config.yaml
train_examples: 195000
arch: "gmlp"
norm: "layernorm"
beta2: 0.99
beta1: 0.95
max_precond_dim: 1536
max_grad_norm: 0.5
max_steps: 18300
lr_schedule: "cosine"
final_lr_fraction: 0
Rows from block 2 of a small image classifier, named by matrix and row number. Rows with one number belong to one neuron. Each number is 500 + 50 x the weight over its row's rms, rounded and kept within 0 to 999. All counts start at 0. Numbers have three digits each. After the name is the row's rms in percent of the matrix's.
After each neuron's rows are labels from the 100 images, of 14976, where the neuron reaches its largest size: "responds to" is what is common among them; "lies over" is the class under the peak. Only what is clearly more common there than usual is listed. The data: made-up waving flags. In brackets: how many of the 100.
# u: gMLP up (value half) (model.blocks.2.mixer.u.weight, 640x320), inputs 107-213
# v: gMLP up (gate half) (model.blocks.2.mixer.v.weight, 640x320), inputs 107-213
# out: gMLP down (model.blocks.2.mixer.out.weight, 320x640, transposed), outputs 107-213

u.518 109:536461408352525491456552500542555465520515510493473493482367398508537467462472512444526547519526531579487467452527518505506505547474481507443513526499445452470466526493436441518599531457507479484490483578498406485522515469456547449515529551498604509421478461464442505573513493541623519545551480523469502465540624553579475
v.518 113:523518449529448429534558414438455487398478448548561465493561546399624466491424469548506501472515469455483500454597491510558516481519467454485435561570529518543515526511499564481409496515463515453520547394507452519404551448579448400526529456537457567587436492576505445533462441593551525595528423440523526426519513486520456
out.518 110:517518489542592510511617581519449607497446547514578482525537388430423475532551412504502475455504473540437507530449519553512438392564550507508532494469422490514380557534497607472479501583474467419510570445450550526523467406523502523501449510479459445566518431462456558398459518547372421583478469651521570548484437464409535
responds to: upright cross (26)
lies over: flag (83)

u.88 091:539494513505538567471537490503512472448440644531521522499474473487462454528547476481549526506520505632474515475420549514483540566487457412581481452553487591511534498497483592525514530540539394451436425544542481466536581559489492542475368467528429514492480493541415493554509505470571510506492368457541535501498566443562489
v.88 096:482522527416549508466430491496450530535467474569522507493470420640518474499518524541477482508440451467484510556546488566499548483555500627523487507465456502486580477487517420506475516442477488520548495496612531476482546451516573425479478518452456460415518503504497481565449446452442555534471486482481520540392566474495603
out.88 103:438555453589475420558411469426514475461521490505572490443465523483416454572409408554446479469453483500471519533521486558414511428440581494502521631548538472427492484503485503520468509610520599556463524438463441512451609387565486520496548528392559594525413492422488446446475516556460576503493519492593365514522499471441496
responds to: upright cross (30)
lies over: flag (96)

u.61 099:579480397520499472530431502486449534483509459516487370453537493519444463542448569446567496474543596537514468442439495512521512503523448544562493594436539423448494466434570445476435458602500442442489458493542459518556483542517578478543488515495603451609564527531503468483549557510504440462574510528427612501512503426498476
v.61 098:538513534505514511485518524466414480469499532471544571586553422456520472500506508502536507477516420527510529419509559538400527596547528500519476590603459532535514452471479566584552428601512614447480531543501395552503477523427450558496514533460530514536450510489424513546406574542399509539412497475537431478547512419442465
out.61 109:513502545498553539609499521491442578450499516585592553525505621528517474490606457460475457427536518533564537562549491450514509445452465603483434454450513478459491539526439539365496543561541523490450471432454470489501528558577398569538473499459544453447542499547490563550516494525466567428573499418481573545449473534636497
responds to: pink (47); circle (31)
lies over: emblem (32)

u.315 088:516454525504439437464511584535426537426513480516480458553508484591412529596469556552500584449506495561544498520535568418537591495548506428509420504536524410432576508514440547548580461536599532495485487525586488544542565405590469535547501459465468518561425530512513520529366552504473424501474445547475509590403508459436483
v.315 099:499456480423549455599491411540534559517521552523510479499497555565465393516556497462462501539568490505557527502584598601530429476467467563423429497574476481479534515471497530589488459491496389460502504517520491601526468471490451549556536534458490507513409538430531476439464632475557505509500463392564456588462504541435533
out.315 092:541531493566502546446500446485499554532424562514500498505460511483476521482513555452482547480544507523532491531427543496369442484380502489538495513523568595502451493492614496555520517501397527443401574452490488545489462548528504484456483525521509502525495536462453578496506564475517581531472544426414507526590535406512512
responds to: orange (98)
lies over: flag (100)

u.488 082:512468428575559467464492489507555459537518568596500551492457388531472509494466482537517591459463547482415457533567520566471632430496464393441409429653522469520431584524480491499484469484537474400481514525500485541540569507482586513512592506493472386498593479471506505500446519535520466531551502552491520556506578553498517
v.488 092:435504450446449566532488482378468435523482540469523504507424418532423499569520476496435524532484504383466499571403534522518471515559480576460518582478435519554453576524450426511496391412471534454566457497499595546394541522529455368469501560482483419481436551466499506496505489417512497529384473450492516484538498479486568
out.488 084:532498522515476485451552530452489441522511526428487529504487438458548455493505429513429496605512447518482452458486551584480534534538521529554519541539490515458471512482476580554500576524395492499580536446537477575480551537568556410482480446471531544399456479531495502585443486446504374598593419532509536587520549533492554
responds to: pink (48); teal (47)
lies over: flag (92)

u.597 090:521484517565476533504458443478475608502480489461594475510525493508430483484493483548556497506441423503513462457587545491506543439472475604570376461503449493470510605523519478499404493502523476540516505512552495562501525581560553521534481536469494413471438598524465500584461540439374512586506514545519493497511428439516489
v.597 094:493469480468433568499547523462579433486490522518497472462528518564464556491529445544493539552475531590535494475573521453510527552564575620574536505453553589418503498463501411530484539566573608542442534529478565433568493590439542546417470512542469475421440506465528387464363471403438502628466552511510490526537544469491460
out.597 100:547499574534456570425575498499543554589550567598537483562530602493479547555502495429427475448519504485573549522593415460510479521460443480575502482409515577476446507409533496533481504541525425394498574427444472613450429467451501524482582442502588566502526526502378454442437477482509434540559575511515444476434534472468479
responds to: pink (75); emblem: no emblem (74)
lies over: flag (97)

u.226 113:416557467482541556484443542515522482491449492519562502508524459461510528381519437544584485486599443452498426460512521592558534548453499471462364497527506505515527543411500466441495525494462547476473576454529551562475461417572508503450541367561493495561523508502460444595443539483534550446536479537476489500429553504505495
v.226 117:459512483498444543499452534556489538457500518464476551533596481450545426507518472473495489425582469508521427463523392558555484448540378504461488536531422559448620594504584383510426497552450591523394545557581412491574516580556560541474520457496403498577505476531581475534516529498437542462531481477545599540503528424453553
out.226 103:457541477509448547529478512436477479496409523587502414574563492509571446498542492510486437396568474561473494524505490405570477471607448459549433412387453556424540502498461514518487478468514472512453533520552521495558598440561574512393450502443451498408500601535495484480440472466450452539477424524484455552499522480490533
responds to: white (97)
lies over: flag (94)

u.329 086:510427513426462510416454589475557465523550469600440523552477511539425388526535528580532514572568390530510492492411448470551489482451495430424526450482499535494530509469490495371537543495481511488425544482529487496471493456460465521496566435541543532499476483517486471509482386528472501494550455506517473582430536566519435
v.329 091:460476368549387572475484537455426509483523525580610453449562507446549417543553532448523521447567507560558424445475502478499545509399429454520446608477470519534505504482497471484533483533526487540485475555550502554612480599518554504413467477553436519451508445597515450549428479457443461365536471499382571528538547476496496
out.329 092:383492521518513500549497495413518409472455473490398440448431420570431532427478520553509518513510646499511502480529514482497542501534450488524545522509545409566476465481528492460502527523514450463547501507524483596547434522488475469556490524498484504449542511615442493636428513497485411463423523483469601533454434524588457
responds to: white (65); crescent (27)
lies over: emblem (30)

u.408 096:440536503512514447508545483460473544484415424555459580482508526559415445511532669563532523552541536497508492477526472556422553530573535454474466455465596570496535479590502425591536574482539559544495448506562501545474527509519531539504610432457472476403512534531495567448438487508464543485466470467394469375385534489554608
v.408 099:552506543477537571555494482499474542543543565440582443520542486431423472533588479500461535461561554514574477493483464426496625601445516657452465497528546530476461554541502464494467494550513573502604490470441539487541499479466566507489495459603444467564441518551471447409446545472598441489583513500501444481550557483546499
out.408 104:507498519565407468461453404548506453509455575503573571405467589578484480479477452426385495541505512420578472538442601463483440511557428520492515478462607413478495532444504522450493584588494440496459441566483582524474519525447582464417561561493543512541452531547430517429591411595555437611466507533443518562486455472549517
responds to: pink (49)
lies over: flag (82)

u.624 096:527524465437462505469467521516636587479509515521455521527452480524519424543457611503461545533509433455544468458488597612490510481479549522436467569575617529515368550512512535432465514528509570463562521502547547461578479474457455449454510493518455420514533519514449482577450495567459503582499462565439494425416421538513541
v.624 106:633473485423568507550481504575505476445581451466547525456518496514582449499485542504577500545504483525538458445513508611433406463532508468465503438587448560494476624379425550495440584478457455566464472599486524468468438599414537388487527461436510567515507520517468504476489524490474534467504498407456489444499454523439489
out.624 099:482465551393488531480563459392386517477505561457482497536465498564521433530524522517552417414484461470515500477527439457585516547471557524468571538502478534492521564405590477580541520458470561575507415399556505513527552592493495459549482472511490460426569544524547491556517628434566574447478407470484476513497527498467543
responds to: red (46)
lies over: flag (74)

u.54 094:452527436498385566408431461489468451483505608471516505469455590481454473453496541559543548550517493517438524485514465428524491497544556537481493502577415499515435467513464517535503472594490549522515528474501537525439417637543437457508454460514518487550503504459423474636399453548454513449476390431474467532578538528503475
v.54 095:443502565464581539503497457449566416502500560589505529577516493531444473473551464486549448408567522556533557491583469448439496487475443445576477508492404547486587589430511499506425602519519522495544431502509529532565542437558456530518461437525486478525425510573537502471516502519479561570469516487628548505510469448513404
out.54 092:473499538492561455568458499476457412473499462565553508515426466544419509434531513544480574513530469432535530540575563456512472588454484477477389587427572496513400580407511563529548459510505540495525649467533611439559488506502507472483502540546465537455557565573518464410528440588477573562452520542447433493483488460539521
responds to: pink (79)
lies over: flag (70)

u.331 094:502548588483428550461429506494407519448489514522556524510467444449454520503610479548507450499485433481448534545476506500543488468410510424489433455446525554513533535491429549508480517540578623588496488515528534481590508514597436425462424509478542505473563510437391449519476468476416415445519533508526543581480547486430531
v.331 091:457512545570516503500461552474520556517532407501501452453390480531521575501487434462454470495451465499526507536438490576407501511388502528532548518523430485474516426507413502423480545559485456644443538522476484560464513501440442557516486492495475531567460452490380512447490491503555571545545519399498400545588539407452593
out.331 097:513615446481525543387515454487419479544488461520473565488583487458369498529457385547520493453471591559476542568546532540408476422472473536622499428522554426442527480441536430490577539514459450485465509532543575563439494480476577434431477544539510505498471490574523356528564512603595486425491478528561563543544494502494445
responds to: red (78)
lies over: flag (100)

u.98 114:491439432417547448532473525413492475495568459507532477414526527427443548510543560469489509440446469437542509528498525454496591524435469495477454567472508577413426555491425489577433448485423402457365422515501446430549442559460486468529534523525464470411558565492468556469533403549520501575492482544490495570468482524505515
v.98 110:410465526525589569554489626442497432565505543495473598503546387390487402512416509525576508502564540567593466479406540491448428591557488413518564578478518564468572568526461510489551471473491429401488513597622445539490470456476489422506461517550520515551415508460485501406544615486506501453487454479489500474460455511458525
out.98 105:523533522448519513490550434470528485489477551499548609539457453504458468460503513512598506527505490457619476509450530411374532579544493412466385410601455539563421470451405462479538550548444457543452449530505502488452558460541509482551502532441498438572534567574445477496547510529502554567471510625449479531440525429524547
responds to: upright cross (29)
lies over: flag (72); emblem (28)

u.360 109:484443496475473450539508538560407468534494452527482462460537549506389454541527507496425539453415435471459443491380577555524414508517467622473477507545413503447439433534432527512563486568519492597457440624505484447568456506457469512576408517509532498628390480494407466443388538474464505441571505576383358587518478499475577
v.360 109:459447472500526499557423553517424519511417484492439534448454504548448557431505563368561519386508457489436488463496477536583509473457425457495426388483486488503495431560455579536545467551482496506452470492514541544538536604484458507473545484465456452473530446511593520424459462545454497500489488501481509493433454472565531
out.360 114:471416428456483485505570518460494474572541568411502531442553621491495570517425561443532526464497519565466528621446553499460514513547449474528568462516514507387479497524552613474461547514472509471452470422597509563584540542620499440525452492475463634468457480413496553469460529426556523523508490419539523420502445514481495
responds to: orange (47)
lies over: flag (71)

u.516 098:565484516569487454472418436439456504560537482460355499504453520479595442555499508464425502561528618508522493521530472553516560375584380531431599499473559434480528518561508534463503477483438544537487589500519417496498502493528481545520494581473483468560469458502452499406464516433470570500462494488549519396585385482467486
v.516 095:516512554557530521448495590489441473600525450533574513459547488507517488515467525470556534491472502460500444515354443476543426529525548489433574426429513504456391500505396458469531444560428529511510456451515559426451565523480452507550496547491565583555477464478511473426531474438593552608575463455605536423520523391562546
out.516 096:463477554602490483527447505508488484472514505567473516601496477513492516398531457549632499508510494428452626441462433452420482478490512607582532499552524522386481514465508520578543397440460507510503543468543438417494394494473456551486481422551469513422550491524415497422507471458468480536584473470403485489557540568452429
responds to: orange (46)
lies over: flag (84)

u.457 101:519403595467484516649548571494512499487537486554442465500569426483408593540470419392605489447552596509514445492444575449412525458433570483545501435499541461463482478521481528532551597463558564411493563496541540448495506472568447415517486499567485584550486461409490558503546471540461521573524494535516494520467483538437569
v.457 109:533505562489565476526465478482435534478488481546613512572510487448604468471569569533559502561454421565470623519499466484557454498495331427467476556461495550468567541446505433578512525508477495514383452500579512467430587449458450497516495490483412558550482565471457448508518413490526500556437534446440485494558542511543467
out.457 101:493505453476479448437495457598503598368369478529534479461401551489508514437512461471574460577454494482511467501499528467477521528465458396532435479521449493410457533420674579526452483479391493498606495506416451434542525484488428530422493555529491490591487447518472515561541481459560485438394431454539465504528489494497564
responds to: orange (73)
lies over: flag (89)